Weights of a small model that answers yes/no questions on an image's attributes: 48-pixel images, soap at rate 0.0013.
Rows from block 11 of the image encoder of a small model that answers yes/no questions on an image's attributes, named by matrix and row number. Rows with one number belong to one channel. Each number is 128 + 32 x the weight over its row's rms, rounded and kept within 0 to 255. All counts start at 0. Numbers have three digits each.
After each channel's rows are labels from the 100 images, of 14976, where the channel reaches its highest value: "patch colour" is the nearest of a few named colours to the mean colour under the peak. Only what is clearly more common there than usual is listed. The data: fractals drawn by 1,000 iterated function systems, in grey. In brackets: how many of the 100.
# convs0: expand pointwise conv (encoder.blocks.11.convs.0.weight, 336x56x1x1), inputs 0-55
# convs1: depthwise 3x3 conv, stride 2 (encoder.blocks.11.convs.1.weight, 336x1x3x3, trained with AdamW), a 3x3 kernel
# convs2: project pointwise conv (encoder.blocks.11.convs.2.weight, 96x336x1x1, transposed), outputs 0-95

convs0.169:131105102105091113097113115078106077148155162126146157045123116122106073092036192133117142175140146106101137117155161114162181136174142173142137142148131159154144169129
convs1.169:074088129131098109121087086
convs2.169:176144126116131141154152117185060156189132182124155153129174071115125116198148113175078092123159092159174194108160159128119126119093117153124144058132123147155105194131154079099113116150140165112137077105098112085123139128162133155148134092132138099134121148109068106143119095098143134227
patch colour: black (80)

convs0.76:184090062095117096114164116098111098126118104106098189070128206129131083129177136128145144122136136146140126106128101107115186107134096122190119047127103147150082121103
convs1.76:130096070136126090170139089
convs2.76:174090095102140115121123154094101125084182120093134149116139146114165109177120108111136112134074195113143073138080139126162170128136082162100108100122150165185171103133164160102154100145126097116135132118151202097089137148135175113117101229154134163174148157184106164144132100104114215123
patch colour: white (69)

convs0.35:155157133101133126153068126131148128111122121126118147052138198120117092152070119083104087149132105082053182166116096191118148140158065129103110119146087106105148108151
convs1.35:135098065155137117144182142
convs2.35:160129139100087084096091113160123160113150073125151088080145079183151107179127122118172071076105164112150099123187119129156078127104077156167157096123134122134072056153144158126098106104109102129146113128113141111138106160122095154067113145087213089164156071159167165100104129164127111118
patch colour: grey (90)

convs0.237:067143163144156147099102135122143140145139092104158121063192129129084155089108127162161125158092098148188158143140158164117122176086097153107144116141156184175070168084
convs1.237:140126122157171144136196165
convs2.237:071179142087092170115107175185150102141138155146168083139109169124156155162130083135167120172148092149109133138135147139082122175172147086125056051134177121134077094106109139165163103072130108071092120113130165155085104161132087176116128140115142127153126077139112146146167172092129134063
patch colour: black (84)

convs0.159:141135138095173146150123167125118117117140235137139098091114116156172103077104075111069131097163132128147141090130115193134177093100168120115116110166158101061138100124
convs1.159:097078119095131080121082133
convs2.159:142120146199183181149128090108119141121121120072167116140145147136163121093094152087108128142139103193112143061137147133126119069151108116125077148090131089122145141111125126123131134104150067114097181068148118172199173068141115146136147147113127169100046079133177190109090156160134154159
patch colour: black (99)

convs0.29:121150182161108135153164142083164147147118142043109093190114106139127154118150078109169108080148100160183201169159099127103134127102127118167084123150095151130138143077
convs1.29:155169149158171175134158150
convs2.29:091104107167106137149187170120120083213024123094091124093119104121122122143066069120116172154104128067088137123135116177105127130160139097113086131143086116154105110151133148145113133139111182187098129077091153144112161112114094119098123147169092150107069189167108090135150150166154129126
patch colour: grey (67)

convs0.298:129166141144120151163164165096102094161120178160102100158146127104148163150097128206108064086146162125172059124116127130158091132128139100128122196073133119188115137167
convs1.298:064106103102099088133106109
convs2.298:170127150106122094140180169098126099105091174159106186156146102126112150135084137114132100074093069136092160100150153132090104137104090109095157098182146136161205087096097168136111082119145168091100140175076133131061109162166073126087137147162159116129130115101114068127104114176139065110
patch colour: black (98)

convs0.133:114149154094153116172114121150136125170140101097129135117099130135145070107071087127176138154130138158163151124120072080082189142151133168116213086054141124116073123115
convs1.133:124115118081128168079108176
convs2.133:168121142124158161101158101130131165094142094110186118151107109152136103111131145169096131205086151069104173126129118085149134069119098095187041136136176130120107140118177175182099099095103080154163068142128125191102167147152146131133093169130105116113127130195101131106159156175110162108
patch colour: black (81)

convs0.310:159117101130089117123101123180110051132140065133142121081102127149088173132124104072108107115141160146126161087220177153162146126128062125148152169137166154142129142096
convs1.310:094134141098126133101123049
convs2.310:076121212118184116108131163154148124177162129105154180131096116100111135153165122132132138225156133176135186183109115146097097112093081159141139103143093108145085172158068081137094128117143163141176135064107122109162104127135122119074112165109077170139130151132100106121121193107084115113
patch colour: black (98)

convs0.162:076117162055164105134109164172180196133128122169121124145183134082105042148103087133122122152117101105123127152105141169117118157144114191115109105099174098133151155101
convs1.162:098113071159161113166162125
convs2.162:145102097118138146114051184122059126155155080108153048083089147131147089112117153109145125123136136112136155139156120164128091141159063136147077091139173111130094087160127073061162163128102123134163146087133164101185137161107121125100170122122128118194143144152138086098120151099060061133
patch colour: grey (86)

convs0.64:157140107099171124121132158119118126093184103088169099124098117136109141074090135169102139153058097161116123178105112103128074145157155157173156083115154025128105140142
convs1.64:076072124101116159125100156
convs2.64:149102094100182203122116165136141114099097097121181119114102132147131091140146135049151077118117184110050137096154122113104115148160185111115170124137118098131116099123062139154078110205131088119123122131119070096164114138166115101108087156179185118090169102169133123150090127148075094140
patch colour: black (87)

convs0.8:168152102121133171244095124115148090134087080101111081116096079125168156161113113144168077133138131114163130170153121134094167171101125151113121169107109125185105151135
convs1.8:115139158096103122071091087
convs2.8:150177082131084098098157104142142058132149079083144141098158152141100092205154106119132125135120107133055130117156148178157175108138093131110128075155077188173108094109178180139112113117107130149152143168087168138146145080165174104089093120093158077162112059143115134125121126149114181122
patch colour: black (87)

convs0.316:059176157101115083147091178135094137140126071123109126171080142185101129121179165163100112128098108124128136120104101135098070145115080115111117110095115134101150068050
convs1.316:124185174155155126099101101
convs2.316:111039108055110175111129145101064126110110111120125139160119161080108164146083115119135198121140182106148098155123115104062158106102111159120116118122147074162174071094150133128120143155159156093164149160124176132105147147134214112101120088146143162109131152154091134183090178180142147111
patch colour: grey (80)

convs0.269:123154092139125111107145147189161056139125156103112151092082166104110106103136042155070134107158058071114154126147114073112125082104130103110121132133091094135153160098
convs1.269:137140160152167186144163160
convs2.269:140127088136147124165172142118118151093108101147147118169123090177118162137128117125084165090078153098122148102133083142132064210131131160144107096141056101118144124084170125165136090097156158136164134110143113078124095107189074092078138143131112041128188127184130106116110108177092183111
patch colour: white (54)

convs0.235:123120132151141138173129076170151176147109217112055171135118183119143116128104070132110155130181142089108139093119106084152186099076119123091108105076153113117124116120
convs1.235:069116114091148155124176151
convs2.235:193092102110122175169127078148106119050125148229107119080108125126103099142103135101132161116135130115127111145157139062083104112110104113148122117136112140216112088073078142089069136126153127113151163159128171108147163107119111099129117187073087105158155123095169126164127167098168121093
patch colour: grey (98)

convs0.9:121184134189129128179128155139190122103119091143118158159095108114142121090113108144116140064069132166105127104147153079089145132111095123107183124038157074097148100115
convs1.9:149121072084103158125139173
convs2.9:105148196090112142120104107142105120130052159199115145099124158194146086088101120154123134166160160156110131146203123126124150112086101160108167162108138119163129110092085137155104108128197098065113146124125086136129094090120133094129107143117198089113105133082153139160112051176088078124
patch colour: grey (68)

convs0.68:164113104097099093151134119165122074121129161199079121098129112101121173140117148137142095174202108091070123162118106134079138147124130176103176110163133128183080172160
convs1.68:129102100114082062096119122
convs2.68:188101123109163158111144111091132185072124075156136121111130175089118134124121122125122116132175112124105153133161137085094157183128172100152077125160122115097118120086120069125129156088118148062149117153054126064155092170164139127090161178134115149148183150055086154131201149126123106077
patch colour: white (53)

convs0.195:126154148127071104103119115163128117099030105188119095089195129109078156110136128180124126165161074130117111079132133189128131142140159114172149103100092121136130184136
convs1.195:114136143154134157166179184
convs2.195:169093118153152144083132176136145130131157134122149102214122134114157163126159177101101125170180083102120113133101163160154185158129122135201080154097119095134099146080157119088127105146202148138154077152145147120125106191075137078105180140072099090144109108146174106151115189130162162123
patch colour: black (98)

convs0.151:148088144119127126113083129117098165131084119162139123147113155109122124106169098163105110100158121148079115131120104089113158100100196109080075113143210150204102108206
convs1.151:128114156120072076114085111
convs2.151:114110192149119187112197153192143157195156116083094119131119120162128184148123154114122114129115134147097179140135109154146138143133155085066136133126143104098185140091162126105167118121144069098132168191085105151060059089113105156110099093122172150152110114136116159115176165150177160163
patch colour: white (78)

convs0.222:143136123136120110184102122168112139166137120064119148154128140118110148109124146117160126195120189089193077143123159185164099119024138131133130158117141077160106143166
convs1.222:153142083150139090180139089
convs2.222:122091064137138164095135101100111121127086135137071147131149085114167180188143135199150154108165135152082155116120077146104160106165110080138101133141126098114095142155122083077138143164048137081098133070114103131094166129130162126098113109214144073140059129136138115116120156109066112150
patch colour: black (89)

convs0.241:156094132113183115189056099099094094148126080125157154170127093134156115108144114067097151160169105097103133165133128140109128120056141146143167138096124101082084150192
convs1.241:103089077125114087169158129
convs2.241:140185191087095096080101088165177155158152126157131148132073129076122155111121099101089150157151137125123123139079116146102153149129038109063085146099165150144110101059162144134117104145098161066159150107124150132128119149121095098180052156154117114112166101132126094083136128093171149080
patch colour: white (89)

convs0.37:102161164184093092124141122097090144123102181128083109113127080051109157113107162118117194142103136059130192123135126139148109086121058077145127118135103159088126133133
convs1.37:147183134155160183136146152
convs2.37:120219115102153100110138087172095151156112093142149120140157147060120153144127185139167107168131100086083155147120145111138126144113120123052069161145190097173141116189170138125104120100149105168201118154087159137133144121110073127101074102101116133113092113158135170196120171094146127108
patch colour: white (98)

convs0.289:102138108126094166155176138163189057168122094114117135071147104164122093115165132139147122099193082123159116155167144177217090145165174136140096125117129132125152133135
convs1.289:096080105117110063103132118
convs2.289:108140131152150162124148108151131165151129158149175097065194148096145093065118113154093136072108160153096149124130130052151105096131174137106120081109034053144141138178130131080099151177139104089154104147111141140116120116115085153115128079151064168133141089093157145107155134174116172165
patch colour: black (94)

convs0.315:096193108075194147147166100114102119116107161137127120109136131170150153157074138063129119104142106207143125147124111150181128138060122127100105132111163093111103105055
convs1.315:103111095073118072135110104
convs2.315:083136126125163165057175173123110163140174162104127133097183127154137151079159106144096121178160179165079110091137166109110128118145078075142135086117125109053105104153140100077167082178133140150141092118103126129102121160174189136163132140191184094115133137114165150136109191133093159119
patch colour: black (90)

convs0.31:146156157107062140118131133144101119169106116176080113179144083132040147159080111139079130112080083129147118102149153101157153170174185125114177129109103135117137135183
convs1.31:150195122142151108100130080
convs2.31:107175160113157126118113155095140114129133147125160100019142149126084102126083116084158099105149172083146116095099166174098110149127205097123089101153103119160149119049147166155122114102133176045117070160096109126095147081126159151083145146087112121096141123091106123092098126183126112144
patch colour: white (59)

convs0.257:158175120103107140160109174090105193157128142167129158138097154073178128099152076099062140141143139134149154209146166170133130139118116136135173077115122180155112174120
convs1.257:160136130125103088125089061
convs2.257:071072218086149142081098177150139114126155158159150147114088106105123145161058131099091162175080119121116165149126127143125143094163148149135125151190123154158132124153089144181169110127148117164204119150134165106150104125111096111191142159124207193132102146133126181089145140136149157126
patch colour: black (79)

convs0.322:104177142168128130134132153117174155123133059105095168090129079170098043106165161120145064160125129107131129103120093130159076119111146126175135210160139105095121133145
convs1.322:161177151166151164156141161
convs2.322:118176126200136111150144110143148145153107122180164128103131105078093070157150126147149195133137142151075163114131107104085141132112160150121061159163133112023114073115078159109131159119144118095118127065100135054097074088126138166186168120174106136126146161154094102129104147124147145143
patch colour: white (55)

convs0.231:111155172125159085155130196093114128179130156207193057189145126130127099161141159119102159144122093118099187157121116130147110062123142118159138166150110099142108116121
convs1.231:078088079088131126117146103
convs2.231:132147097149178149089163180106187145087103111120118112130213188185162144140103144130105125130073144114093145157179150150147150072129055115075143074093120105158083124196115154121158070083123078140161135152107107162163157139150161111143167109166123114085165134103178111126112121133114119161
patch colour: black (79)

convs0.281:139189087154153090115087099131204130107115149110092153152150154189101106114133128097126113146146152129102068103062130113147134092077180063129143065156143103163142118130
convs1.281:122118150090116142048132110
convs2.281:195082172126126133081162114108194146097159139148071151104093109097157137157075178097148075123163156102139154147129114109142137099213151123132153130123134166162153142118099137109086124172106147033087169106130074189085181146104167130155168134151148126086122164098117109162125118157116110142
patch colour: white (69)

convs0.132:111140140127134117149156096136104148178124177148100153129122112171175177087177158139033138065113175123078170097126185126132133094127114123100137169159146064132115125161
convs1.132:135114096161158096144196131
convs2.132:125142181155127143131150119092111149143169100130190155111107153138143106166111108116077188075144183181154152142153122115136148086184104124094132075178154127135110077116177119124088096163142119127213133116112175165088141103130111149144178146209165142121108149080099112153112132157208087128
patch colour: grey (84)

convs0.301:127150150102099108068115112190148109153107183106166108115132166127078156169135106153141137171114139089078139118149108161150187160099062171059134104184160159126107123142
convs1.301:141141124143154150157196173
convs2.301:163150111123121122136145137159071156080114150131163165131097120184094127103170131120196102138132163159098120175136171131188178160117143143138137173130150122079118165128144075143135079117151124146185105100140183130146124185140113114149163183135129104202075087150169178152130138225133139085
patch colour: black (86)

convs0.28:153098128087091126113111140116129148174155099116158155206122124136134168080180113127124056051106126067090095124108082072156084112113130159178106159108114132127099133136
convs1.28:159170133129193163140151142
convs2.28:140118120078138089136148150103147078108102177134124126158103162147174157084140070111136138127082113115123085055128173141103080098177139163177107138151089166074125130109081099094122158103085138154099154146082170117087104118105147119135080161143101096115231123106131088101092109178155172094
patch colour: white (52)

convs0.228:116152065138220138135154173118170110109112114119126127102124125094108114097124191146061124117165159172149100160133124140134195059158130080105087120145130087128103084124
convs1.228:128078130110077111127084089
convs2.228:063077148071106169204061141148137136077151098097149133080101091128138109144121170138133147139098093155183156136109142175073071106121137159129097059087105107128136108077103132103152176099113142061135159087122127118130144137121098126156134135125196092156117079098144153165174154138085145097
patch colour: white (60)

convs0.261:101129083134120104148136141103116143167052065181061116136115158122106185129098114111138160123141153116103115111168061069106103096126125190089155144149155182129103091113
convs1.261:185166141171168158127134128
convs2.261:139105112068182125126193085103139075091124123087115109117157052090167124107133128168126140144028142157188142132109108111167110100095164125126101057146076095112118128156087207158082163075123098134145108113145112126121124156164114126123142122125144106175071088105120116135159145146166104160
patch colour: grey (68)

convs0.319:184131183105145154077090171157125138092093150080107134123158175122105149163093155077138156076123134139104113143117152078141132088104122169163101135188137126084088205132
convs1.319:114154141069129147094157176
convs2.319:086130125090174164191068129123163156169134114111148126146086135120140168192136139133135151104121132103145107092114155107094170110097176142100218138136130125094133130148180123101143160107072130179208165103117146049154170148153182170133103174157166088102113185114164151120095115112128113123
patch colour: black (100)

convs0.313:076169109116133164155082105101042139128109145125085119130151133160117180166116071065072140076154141184137103164137134122132195150100132146127098117119175136129099096118
convs1.313:122120110099075080132097084
convs2.313:126147068143149121079189179160147172133127134141190163153123112089165146131145128134120118161125167104074183118165126122125131180103140144135149132196146141154132109123124097184160108090173143167117093163087108177096151128105136168151063135207183126167069159105148111142163161181128119177
patch colour: black (96)

convs0.238:114088144172139122166099167131100113114143111137125083047128112203163124103167157159095090146162139060060069122149123127114101146139125159117080133165086124100088121139
convs1.238:119138151080108139113057107
convs2.238:122078063105109059157163094110125134112164146097137052096116114125103151092094117132175127124104143116149117135107175182083102072086114103150126146102172113174146155115130150044141087132173130194144117133175112112085126111108113097110137150063142146148149132171145102056156111115093065137
patch colour: grey (54)

convs0.157:076077176171174176073045141119186118137132144150150104150130089146155152121126085150082127143138170161145113131146167105139192180120106115108116134116120130159176174126
convs1.157:177137095112102107104106072
convs2.157:157117159171079139154135099175123123142127131068124054148102126129133062118152136160065143105170086101114169141079162158120126133118165120184115085127194099117135107129117105150107148111161219135115166103083075088150131137144174155102094144152150146148059107125064089158099113091095137148
patch colour: black (96)

convs0.170:201147111079178137132151152153153087169100121091107174146120110096133117100085125099155054085113159129080118202109135108170131131161144105182127109100101099147131099176
convs1.170:081109140127114093135118058
convs2.170:107130161105146136175138128152138083120070182121100150104145112136166139108178148173145096064157190179112100099119144129100124079125117155163153132119199130122126105116106120119121147117109103100106148106176156231123117121220150140174119103153168122139078050112112122130159139081071113120
patch colour: black (98)

convs0.272:150162130068094142132099141102151107102103183102094146079134110094147189140160111109121148180134118145198086118170153145115083116149176127125156077116086170097188168108
convs1.272:114108101145167087160148074
convs2.272:128122112145196076157133124195131153151108077100121128110145140195101150153113174147075121158112123197108104144185106201113111129146118158118126070178154113181146179115090123159122130135167156080106120122100141186171101127079127100183140135149166124085112120108157106096180126202134116108
patch colour: white (100)

convs0.226:102127134110086097131208114166159147148112167148133137094103112115128073220121143104180154150143115075112171165099122166112089102170106091098133106133113141099096076168
convs1.226:122155128117191159115168169
convs2.226:106170171087115049080136177113109132159116117145091155164099141127135108163120112067112173140213142128090180173101149116136155108047152150087130105072116148096109091155144153126122127119075111149188168106145176099103121130122104104142114083123160170171141136164097165083185110140092138139
patch colour: black (100)

convs0.263:175085145130112137094173109143087125126121139137099127170101139175110194077125143163109168219107171094142103181149171105162132139129162093160120108120140058121107150095
convs1.263:102133114114179159120175175
convs2.263:105127119117091145078114141063124166093140118138164081075173159066147117107127082131155117113074206130089136138113108092104168163127109102146171148129110176142112142161078077161155155132138153110131140064127112152187160180162126100097122088120070164135128109098129098111176072144119061087
patch colour: grey (80)

convs0.246:126085139079121149098134115155186186081177182109126213129128124150175128133092151127102115150159109134091124136104096144136185146127155141148128206069142079144113132106
convs1.246:164135068135128080114101096
convs2.246:131149079060103130096090122118128141149119193142105101163116159158089182149107120118092141134176144168112100112128085162098136088138127175137126131116160068122099125146097142140138149171072154173119103187053120148133145111108100132131245080080097164134126114116151084114132139105197151152
patch colour: white (74)

convs0.21:158119164087135132146136162156167115116178084182147138136138088137096106113094166153145146130158096191203112089120161115142149164099101143123151195097121117205098180124
convs1.21:140078084136113065128147121
convs2.21:146165110124062072123118178165114120124131152165097204082106123141097116195136117112110134141144088135168091198114042136127095096175153123148123170152125098066135186082060157141151158105088146151149124136142085167132168141092128156140122090135118133163130121071112117143143087167076113120
patch colour: white (50)

convs0.271:081090112104132104189120103105166142135104074142125101159124110224113090109158195115151081130142140132107186179151152109171106080101113164091080109121118104119125150127
convs1.271:159157133150174155146172171
convs2.271:119132058147176190112180204123193183094132142123169092165153096107108164108133124160136146137121170115127160133125168174075117111126124109128173184097118198135079063120143192119110158105094118166125094161114167144134179104130142167132118098173129156125141148156082092159085132093122133113
patch colour: white (50); grey (50)

convs0.221:129185137086107139208186128112108100112167140144159090127095154147139093155141113139125114184206163110104202119173155161101111095136148140145103115164158112105148165167
convs1.221:132069103081097102105110111
convs2.221:094184166125147111121128099142134120092058152114168085109160141157112142126079092159130090124134171148072155150143148157109134119140110118146071080081109141153154098076165054137096094138108103126087168165172142089126151137116107170143145106053085152127139118080183092142180155177178120178
patch colour: white (55)

convs0.156:146177161091106136109117115178180159104133140090060174157125107132100150181104140074110179163104179108111068136130179105119150180169121112119138108174103099113168103123
convs1.156:088154124064120085110135106
convs2.156:157143123148122093177200110145125143142155105091160124122141097119171112110104109080130118040146104162130185177125148165133153073202105098089172082140119127113151113090154080146188073094119096095119133138073116107156113119104107212121142149134112150136107114093166090148086080084128098108
patch colour: white (59)

convs0.65:169110170105145133107125106195139169106127112075129100112129135072085139156132148083100142097144119106103158145090127134175170071157141105168089154124101049078192113130
convs1.65:135157156155164156164162176
convs2.65:136169125184134136117139063093105114152178068145157136170105086111121109128179145163120096131108069116171144132099140125124099158080103186146140214211090136165150127155140122112165147119075149178118130116107138095144214123091137093161109105075145105143153172101142076114142093114136155143
patch colour: black (93)

convs0.217:088099106092176127214087175149211168103116148170143102114131128137102129120099133114109145069150116084133116146090105125100157076059145128121090138127165124125076142142
convs1.217:129109122093095084115069098
convs2.217:135112083131136146017124164152192129149128092098144122118135094114104146128135117170141128145072104158145148122092104172164135134098103139084141140094097140147119098146136181120151181186047141114131157105144070090130129091170066154071125169097126143107102072099140123128154111111070068155
patch colour: black (80)

convs0.18:120138045162183085110130110139124142144097151110142140168096184123115154089106066132121117143129071115161098109109094033126162152165092143141095148160116127088114154084
convs1.18:141142158165179168149142171
convs2.18:122157132079149114151150108150091121090102092065127097174114130136107200126136058090160101148173216150109143141103161149116102159179146113160128156085116120110133119101126122096129144081107166136112068104071086136112076144124156123080103163165069155141124143102137139143106133222161171151
patch colour: white (65)

convs0.139:110108121124095096136132105184050121125193153086110118164089075136176190082127192145159128114152107117123094132160166129166139137107109094081137090127167129068118142110
convs1.139:161149143141172169121176164
convs2.139:107136129125099148118148166123173152153148109094118081155146185157098160096129126120138156118107132177107114070144070131134167167212157137083120151082077166142210135115119100163152194152154122129105148099107185134170128177056133093117166159126174137129154150125146114153155106127061097083
patch colour: white (56)

convs0.138:057176143176077144108105113152119113145179105166132122163122162143122126170165130115094095163128103166155142144133142158156173109102054165075154084109132198172146127139
convs1.138:110122130112110155143161207
convs2.138:169110183066107175181165101165161140149144141133141159163087183158129121088119054124143106116147139184134110119147138188143138169132155128163174078127115184106198156108164181104141106100090139090053136125130149141121088170087179117118135200106117142123100146159116169149111106153126135105
patch colour: black (87)

convs0.171:131128157130178089133093109115122122150125192079177135037138119115119118184098175195107108120115109135105161112115120077110117130123087144170131159110214136123135166096
convs1.171:071077096095108143110113139
convs2.171:083111187125147139113125107146118129134152125162097175095122191088198137151176084112122107143096108137122150121149195153117131163136086117130105133108138187189112101170043178148151126128100164117120115087116166103131150129138135065079158120177146110133159207094100124153111128116153160210
patch colour: black (84)

convs0.173:105154127119134139196093157143148116107071115142122144108083186090169082130153147121131141119139106156133161147078113087172226124135098116151049148155115137116138083164
convs1.173:111098115075108100078140093
convs2.173:177136113085059140120163136133129070172139074119091114113144078143137115114069129144151086124155106145113087154150169136095121064142105081109156027115163162101096190146149146074150152154158141103099125112185097146135147124167132077095160120173066162127121153144109151109143093163134086137
patch colour: grey (62)

convs0.146:142094101142181195095103123146132078146156093145144195097115176118138110096086074133152122079062137135118142131145124155136157146081090134198160073165136120113096150128
convs1.146:171136163153184157135149160
convs2.146:098163188150137087128152135167092084130104110084141133092148124180129143135105151168110114102113089194162138119118130162159161120153132168133075167089136098116083135158137149102144098169131131155133066141066103123078104153140084096071127110117112094106174098126163198085098067195157081160
patch colour: grey (92)

convs0.283:172149089125132131121139117078180148125127100096128164077159107157120098154118107144125085113139133081147132114151091094102162045095105077106158163181099142105103041099
convs1.283:134118076099062130099132145
convs2.283:069160142137111182155127118166107106145159148090139145162130183135158160130057124135082234094140125137098112102133107096128156151175101092167135124137113147129093148059172147127086168110127149139152124092193167157126101091139142104115096093104070159167166142147129086140108154118216147118
patch colour: grey (50)

convs0.131:127212165128072170106088124153109087126133104162191121149160140125083170105156129091149145129144132108119169140106109112085150111205157131143139172141113151134124074055
convs1.131:159147133183173164154144152
convs2.131:127134134213151151114071140151168126098124167097145090118138166137145105144119049059134155120126137113082187152134154086149110053140114159155153139166076110091130185142131111115122059098107122146159146131131176106109111116135115126131137150109141182152193108148097187102131098162047108160
patch colour: black (94)

convs0.224:093167144048124146136086202125127131134111142133159093149158164127115159188134117143163093088106145143103122112126124175204166113129116118090159204112069092117151116120
convs1.224:144149135149161169176163168
convs2.224:133113114226137155120183174165169159160120107118107142142127111081197137177138119131155123106138164128070098104085180139173127094108107116125122163139091167156145111111115093101075117133163092079153099077112155183122200138085087115176113051128155122171136128114107121133097099161130103158
patch colour: white (56)

convs0.134:074107107148148117129186149181137130178116195147115158100146108078149155133127141134115122056164096129090162129162127092140162144149158088091100192106194128092138132083
convs1.134:131077105096118095104089085
convs2.134:106181119175098131134165203122191110178129160118147139113133097072102177155143141198107123145129095130155158112123147113120134123076135111136168107129088129154112165069161064153122147135127100111161097060121105042120144142122099132102066107104130168142118145216127166129144088153118078150
patch colour: black (91)

convs0.275:097125169139111091147099041077153057124164127129144155115089115082127080084188114128121049125128112127131111129168120100151118157074156141142128098109122115176145172155
convs1.275:086137154108128132102059099
convs2.275:134094100110132113222162141112121098174124131177103137155120079094082132155097174134084148143115133061136120138068091107073114132165116139160063142161138124105127152097170179180073119143116146172126113159189141161090106125089119092140138146117113113097116127108200129143167060186111119156
patch colour: black (91)

convs0.184:191149161114134109130103131131153162146170130083099083097114091114132145122163096113095185165110077112168046164200115127130137109115137108115153053146103163095141125087
convs1.184:097137102153197129117173131
convs2.184:130078086141104148170119147133161151101088166052100073199083101176146146144122142129116198214113134126135142132131159105173124133155155131140108129166128114096079113160080134101153126133200091109141104163126197086127152171171124172154126164112163165141134124155114156107164143199135129144
patch colour: white (100)

convs0.11:104130151114191093136064135149114118116168118124142127093105152152160161062148098125155104107152148195141127138087073180078085140155102175126137158115176140057123147162
convs1.11:129137105071089077117106103
convs2.11:122165096131137137146140130133166099100133128089154154141146119173101066150176077156128123174126091179104180160097138185102204061048159122152133082113127098124093153114125116102150164178112108084157108130158131100153058117185164135106150121137092181137113100105160116122151110123139045131
patch colour: white (61)